{"horizontal_flip": false, "mlp_ratio": 4, "qk_norm": false, "parallel_block": false, "lr": 0.0025}
Rows from block 4 of a small masked image model, named by matrix and row number. Rows with one number belong to one neuron. Each number is 128 + 32 x the weight over its row's rms, rounded and kept within 0 to 255. All counts start at 0.
After each neuron's rows are labels from the 100 images, of 14976, where the neuron reaches its highest value: "strongest on" is what is common among them. Only what is clearly more common there than usual is listed. The data: flat shapes of many kinds, plain or patterned, on busy backdrops. In brackets: how many of the 100, against the usual share in percent.
# fc1: MLP up (model.blocks.4.mlp.fc1.weight, 768x192), inputs 96-191
# fc2: MLP down (model.blocks.4.mlp.fc2.weight, 192x768, transposed), outputs 96-191

fc1.124 [143 133  99 117 149 119 116 140 109  67 102 149 136 137 114 165 150  79 162 156 202 221  78 109 166 153 106 149 131 157  70  99 164 108  85 114 151 123 162 142 176 162  96  71 122 108 140 138 122 108  73 214  94 154  68 146 142 112  98 122 113  91 107 117 120 115 139 106 110 153 137  47 142 136 109 149 135 134 150 102 132 115 124 106 138 168 157 142  98 176 187 112 100 153 144 186]
fc2.124 [138  97 142 126  63 128  96  99  92 135 123  67 118 125 155  85 107 145 180 131 100  60 103 152  40 140 119  94  94 154 130 123  98 116 187  69 124  76  84 122 128 153 127 114 124 148 105 134 113 128 184 158 139 114 169 136 122 143 164  99 136  82 141 115 110 141 140 142  68 157 116 119 117 101 119 102 111 133 118 106 106 130 213  98 182 162 141 135 169  84  87 128  96 113 143  72]
strongest on: white shape (46 vs 21.6)

fc1.692 [123 163  93 121  76  37 145  92 107 134 119 135 133 122 150 136 101 103 127 139 136  92 147 229 132 106  57  73 111 130 126 100 161 124 164 124  90 113  78 156 148 103 141 115  38  86 127 133  48 134 100 111 171 127  93  99 134 167 114 150 168 122 132  90 140 155 197 141 124 143 132 162 121 114  87 143 108  80 185 123 153  79 153 103 160  69 100 210 125 164 117  94 127 143 117 167]
fc2.692 [177 110  84 174  85 183 250 153 114 100  82 156 172 167 173  76 140  95 143 123 103 161 158  96 126 141 179 149  97 157 108 161 126  92 131 135 121 111 140 122  64 133 134 195 132 201 144  88 125 168 128 118 158 119 126 128 111 162  86 188 127 146 120 115 130 141 152 156 135 145 143 137 120 174 131 153 123 123 153 103  96  85 108 109  81 138 121 153 120 157 133 173 118  94 146 121]
strongest on: red shape (74 vs 21.7); its colour: red (41 vs 8.2)

fc1.659 [186 170 108  90 154  92 100  80  53  75 142 169 131 105 142 124 135 148 103 158 127 140 101 175 114 133 125 130  28 112  67 192 148  59 150 101 126 101 128 164 177 127 145 144  86 132 129 136  82  88 119  70 128  93 134 149  97 159  93 135  75  99 142  59 144  73 234 118 122 176 186  83 113 118  84 111 147 155 207 124 130 153 127 143 108  53 123 177 118 118  58 107 151 105 123 149]
fc2.659 [122 123  91  99 104  86 124 130 151 158 131 122 148 151 143  94  96  88 125 115 139 151 167 122  92 166 172 118  93  87 164  98 127  93  78  83 179 114  74 127 119 160 158 144  89  91  97 134 163 127 101 130 129 142 124 153 136 130  44 159  90 147 106 165 150 109 114 158 119 169 121 127  98 146 160 121 155 208 105  75 159 166 189  73 178 122 166 127  82 126 147 127 174 128 166 102]
strongest on: teal shape (68 vs 22.4); its colour: teal (46 vs 8.2)

fc1.505 [122 127 134 174 135  48 135  73 112 177 109 119 148 130 133 125  69  94 149 115  98 201 106 163 128 135  90 139 134  25 165 118  73  92  86 104  75 153 137 155 144 171 123 127  57 142  79 136  61 121 112  97  83 132 129  89 139 166 130 152 114 141 111 136 129 114 195  92 104 112 109 127 174 112  99 156 194 114 167 122  91  69 120 151 150 120 125 214 144 115 199 127 145 159 131 114]
fc2.505 [ 66 125 135 118 174 143 160 125  93 138 143  66 129 146 120 134  58 119 112  87 119 144 128 150 123  41  95 143 127 101 151 148 187  60 166 189 109 144 123  97  69 122 183 114 106 109  93 142  92 169 137 125 108 158 110 110  66 180 176 112  89 159 164 152  65 141 148 124 132 136 109  61 101 148 134 121 140 125 114 138 103 152  60 120 157 118 154 146 103 127 156 159 113  55 116  78]
strongest on: red shape (48 vs 21.7); its colour: red (26 vs 8.2)

fc1.355 [131 106 118 166 131  35 136 108 108 103  76  91 110 110 193 137  95 110 143 184 111  94 135 107 127  92  80  76 174  83 187 157 143 142 146 116 151 143 144  98 126 158 143 152  53  98 148  97  47 155 145 110  60 101 121 156 157 157 189 145  79 141  85  95 123 102 207 100 116 127 167  84 119 138 106  96 162 122 115  96 128 173 110 124  87 132 102 199 152 139 156 114  40  64  48 125]
fc2.355 [140 115 160 134 180 141  78 170 162 129 100 119 183 136  85 106 157 121 103  94 183  86 136 134 142  83 146  85 147 126 111  93 117  61 151 127 138 101  65 140  80  61 185 149 135 101 190 158 120 141  87 112  96 104  93 159  97 121 121 153 158 101 114 120  84 169 159 130 134  94 120 135 117 132 105 189 110 180 150 150 124  93 159 127 141 122  55 186 134 116 141 109 156 112 102 110]
strongest on: blue shape (97 vs 22.4); its colour: blue (45 vs 8.6)

fc1.667 [163 162  93 101 132  91 132 129 120 108 178 141 123 125 167 126 116  67 195 135 114 127  88 128 124 145 164 131 151 118 179  86 172  96 155  97 109  72 138 133 189 152 151 127 104 117  93 176  36 121 126 161 199 171 163 112  92 139 103 125 115 110  76 143  92 100 187  76  61 122 127 104 134 144  62 144  86 153 180 179  90 104 202 194 172 108 129 217 151 142 163  90 119 140 177 131]
fc2.667 [ 78 124 102 114 130 121  80 111 100 111 125 152 146 135  99 129 136 115 186 128 117 120 196 174 104 151 169 139  80 142  91 137 117  82  61 154  77 157 150 151 108 137  99  99 124 152  80  88 170 136 131 178 130  95  74  71 176  67  94 159 207 122 186  90 137 145 155 157  97 127 150 168 126 119 182 136 133 101 115 127 187 114 178 123 161  88  76 171 124 113 113 113 143  88 171  87]
strongest on: blue shape (53 vs 22.4); its colour: blue (30 vs 8.6)

fc1.627 [138 110 191 140  77  71 160 155 123 159 109 126 177 152 129 133  70 104 148 164 116 156 116 221 149 143  44  79 166  97 156 114  93  89 173 114  72  82 144 130 138 119  94 129  74 107  93 167  64 111 112 162 154 122 109  92 108 154 183  85 150 136 110 140 111 118 167 131 184 153 107  96  91 165  85  89 160  89  81 111 124  99 164 109 113 137 123 179 143 120 144  75 137 109 143 136]
fc2.627 [102 130 185 141 154 140 170 185 151 117 148 141  97  59 111 173  90 161  99 115  89 165 120 133  73  77 171 117 135  83 129 116 114 125 140 136 172 139 165 160 132 167 107 111 176 164 121 158 177  95 147 140 113 142 153 212  90 125 189 128 146 129 193 161 177 116 135 134 109 108  43  84  82  95 125 154 105 145  90 171 123  66  95  76 194 111 118  93 114 101 125  87  84  86 134 124]
strongest on: blue shape (82 vs 22.4); its colour: blue (32 vs 8.6)

fc1.189 [134 187 133 149 149  35  81 125 152  93 100 148 170  95 183 127 108 112 160 148 103 126 156 140 153  61  86  94 113  98 157 139 113 106 172 126 100 128  41 116 138 145 126 131  41 113 112 167  35 109 158 132 105 158 129 128 142 217 152 176 126 111 115 121 146 137 241 127 131 102 121 165 153 143 106 121  91  95 154 136 144 130 164 111 156 109 114 191 149 118 116  94 115  94 109 108]
fc2.189 [161 132 140 127 140 141 123 121 134 156 138  97 124 154 148 114 195 119  98 123 179 139 130 156 163 151 170 158 199 138 120 128 154  97  61 178 136 106 104 147 114 172 142  43  99 125 129 170 169 130 118 174 116  91 148 115 158 135 102  59 169  86 113 136 100 140 113 103 114 131 109  58  98 172  84  86 168 183 149  85 151 168 165 131 143 119 109 118 164  80 157 115 148 142 109  88]
strongest on: blue shape (53 vs 22.4); its colour: blue (25 vs 8.6)

fc1.762 [118 110 157 147  98  81 131 148 132 104  70 123  82 104  95  84 128  98 136 192  86 103  64  81 124 152 142 105 165 133 167 124 138 175 184  35 142 137 157 124 166 198 152 151  81  72  87 124  97 149 142 157 146 111  77 131 215 141  67 147 136 129  86  91 141 102 162 103  60 111  77 112 120 115  65 104 172  89 103 108 169 150 184 108  79 127 102 159 177  96 160 127 139 147 149 174]
fc2.762 [ 78  63 163 127 167 102 131 156 117 142 122 125 153 131 165 109 155 133 113 105 111 131 144 144  73 196  90 191 173  83 119 145 140 105 186 105 144 108 201 154  96  96 150  61 164  68 102 128 152 129 150 112 119 187 128 112 122 102 151  91  93 105 145 168 137 163 131  99  85 141 102 102 129  96 126  84 126  77  99 117 148  83 146 136 128 103 159 130 115 137  99 132 152 113 132 115]
strongest on: blue shape (64 vs 22.4); teal shape (46 vs 22.4); its colour: blue (31 vs 8.6)

fc1.345 [141 143 100  99 108  93 103 155 158 123 152 124 154  75 152 140 121 128 148 111 114 142 144  94 105 135  94  80 133 125 172 148 147 114 105  61 121 152 134 127 113 158 132  96  97  70 146 157  94 130 146 195 137  84 158 139 200 170 177  93 125 190 109 165 117  89 164 125 122 184 135  64  87 175 104 116  87  63  93 149 121 120 143  90 143 105 157 153 186 119 174  76 109 106 157 182]
fc2.345 [156 140 138  78  95 113 115 110 136 147 134 131 134 168 123 111 118  99 126  91 135 178 126 153 106 134  92  96 191 150 161 115 151  54 160  84 167 141 121  71 141  63 120  70 160 113 137 127 151 145 157 174 117 120  91 163 128  67 128 144 201 201 159  71 139 139 153  90 131 120 131 136 109 145 136 101 169 106 191  94 126 152 130  91 104 130 115 125 113  83 117 154 139 181  97 109]
strongest on: teal shape (56 vs 22.4); its colour: teal (25 vs 8.2)

fc1.334 [118 189 142 161 136  56 151  92  95 141 123 177 147 105 176 104  48  86 188 155  75 146 134 172 115 148 107  67 106  82 143 128 118 163 109 149 104 123  91 147 170 116 148  98  63 116 150 164  45 127 146 174  94 131 115 121 127 188 159 108 127 164  92  96 185 151 184 126 106 169 103 162 106 125 109 107 160 125 142 109 127 153 117 104 130  90 128 183 143 105 178 103 133 106 125 137]
fc2.334 [ 98 119 179  83 158 109  86 163 133 142  99 159 121 176 116 125  99 166 120 113 127 101 149 214 120 159 145 121  95  64 186 130 129  91 179 128 111 134 138 124 186 122 156 187 123  74 105 134 136 167  88  95 154 134 128 133 136 129  83 146 133 154 125 146 106 224 130 105 145 120 136 102 122 141 183 106 105 196 126  88 213 115 155 150 133 127 164 151 136 188 107 116 133 135 129 146]
strongest on: blue shape (85 vs 22.4); its colour: blue (47 vs 8.6)

fc1.396 [ 92 153 120 163 150  36 113 118 136 109 138 132 168 136 181  97 116 102 123 176 171 151 138 134 104 198 143  81 104 143 130 139 111 127  67 119 123 112 110 152 199 133 125 119  45 176 142 143  39 116 100 150 122 144  71 139 115 155 103  75  67 158  52 127 129 113 209 126 141 141 142 141 115 130 102 106 196 169  91 126 145 121 108 129 149 134 100 231 106 138 142 149 103 104 151 182]
fc2.396 [111 195  93  68 118 116 153 118 118  96 151 142 143 107 138 122 178 154 140  93 157 185 174 119 169 111 111 148  69  73 130  80 177 106 154 180 110 102 158 124 168 129 176 223  92 117 198 139 129 104  83 147 136 133 127 142 149 137 104 139 136 134 169 158 109 142  87 159 132 123  95 167 157 156 140 112 119 213 130  89 145 121  89 110 148 148  96 157 126 100 100 129  98  86 127 123]
strongest on: red shape (72 vs 21.7); its colour: red (37 vs 8.2)

fc1.671 [118 121 150 130 131  56  72 114  97 139 114 151 127 121 108  92  92  69 105 163 131  93 158 137 120 129  20  90 104 121 161 111 168 124 113 111 109  78 132 126 172 151 150 100  84 139 118 172  61  79 108 119 132 107  56 115 179 207 176  81 158 152 115  95 147 141 186 164  80 134 173 144 137 117 153 146 137 101 111 132 147 132 123 128 148  80 104 172 153 119 148  99  76 132 143 170]
fc2.671 [146 151 133 145 130 120 123 158 140 162 128 102  91 138 171 181  76 150 143 114 137 129 150 132 153 157 145 165  79 122 167 151 111 157 126 110  77 214  92 122 135 139  89 142 188  54  73 127 113 142 157  97 157 179  97 116 150 144  77 146 141 127 144 112  89 178 139  69 100 152 102 138 134 162 113 165 102 100 137 115 132  87 131 172 136 153  95 123 144 129  98 165 110 156  91 131]
strongest on: teal shape (66 vs 22.4); its colour: teal (26 vs 8.2)

fc1.335 [136 156 151 122 102  33  85 110  80 116  63 111  98 155 162 146 146 121  88 146 130 139 123 141 148 120 157 132 103 122 139  86 144 125 167 162 142 140 118 158 156 130 115 116  86 214  89 136  41 145 107 158 132 121  37 157 144 191 171 160  65  99 136 137 130 124 187 139 131 101 100 158 124 140 113 132 122 139 138 130 183 109 147 108 141 147  69 194 149 157  89 142 165 150 113 130]
fc2.335 [135 156 117 134  93 132 216  77 129 144 116 107 170 144 149 142  97 120 167 168 136  83 108 123 159 129 137 148 110 209  64 151  90 169 128 208 125 134 127 163 114 173  90  86 115 173 101 155 102 116 136 135 158 130 182 101 115 145 146 171  90 100  98 101  72  95 172 191 106  98 130 143 192  88 151 144 117 125 110 100  97  98  77 172 148 195  40 157 120  84  92 153 158 138 156 140]
strongest on: red shape (83 vs 21.7); its colour: red (33 vs 8.2)

fc1.647 [ 98 129 119 138 147 109  85 139  72 124 170 148 112 169 149 113 107 127  95 171 139  99 117 110 112 111 124  76 135  64 119 189 155 120 122  59  96 109 144 118 169  84 127 200 104 122 176 125 112  54  97  48 166 124  99 106 150 154 138 115 157 102 142  69 148 105 143 171  89 161 146 109 158 123 130 103 131 145 165 118 176 129 113 140 150  59  98 139 115 101 156 112 104 113 164  63]
fc2.647 [ 92 127 148 137 125 130 156 124 125 114  91 133 131  97 144 125 140  97 122 107 101 126  60 132 157 106 148 163 165 173 158  62 179 130 193 165 130  96 128 107 144 202 108 102 139 159 103 130 118 159 147 160  90 122 133 126 169  82  85 132 107 119 115 192  76 166 180 118 159 218 128 136 101 196 130 110 102 151  98 100 147 178 117 132 193 104 100 152 157 151 131 153 125 126  91  61]
strongest on: teal shape (64 vs 22.4); green shape (54 vs 22.6); its colour: teal (35 vs 8.2)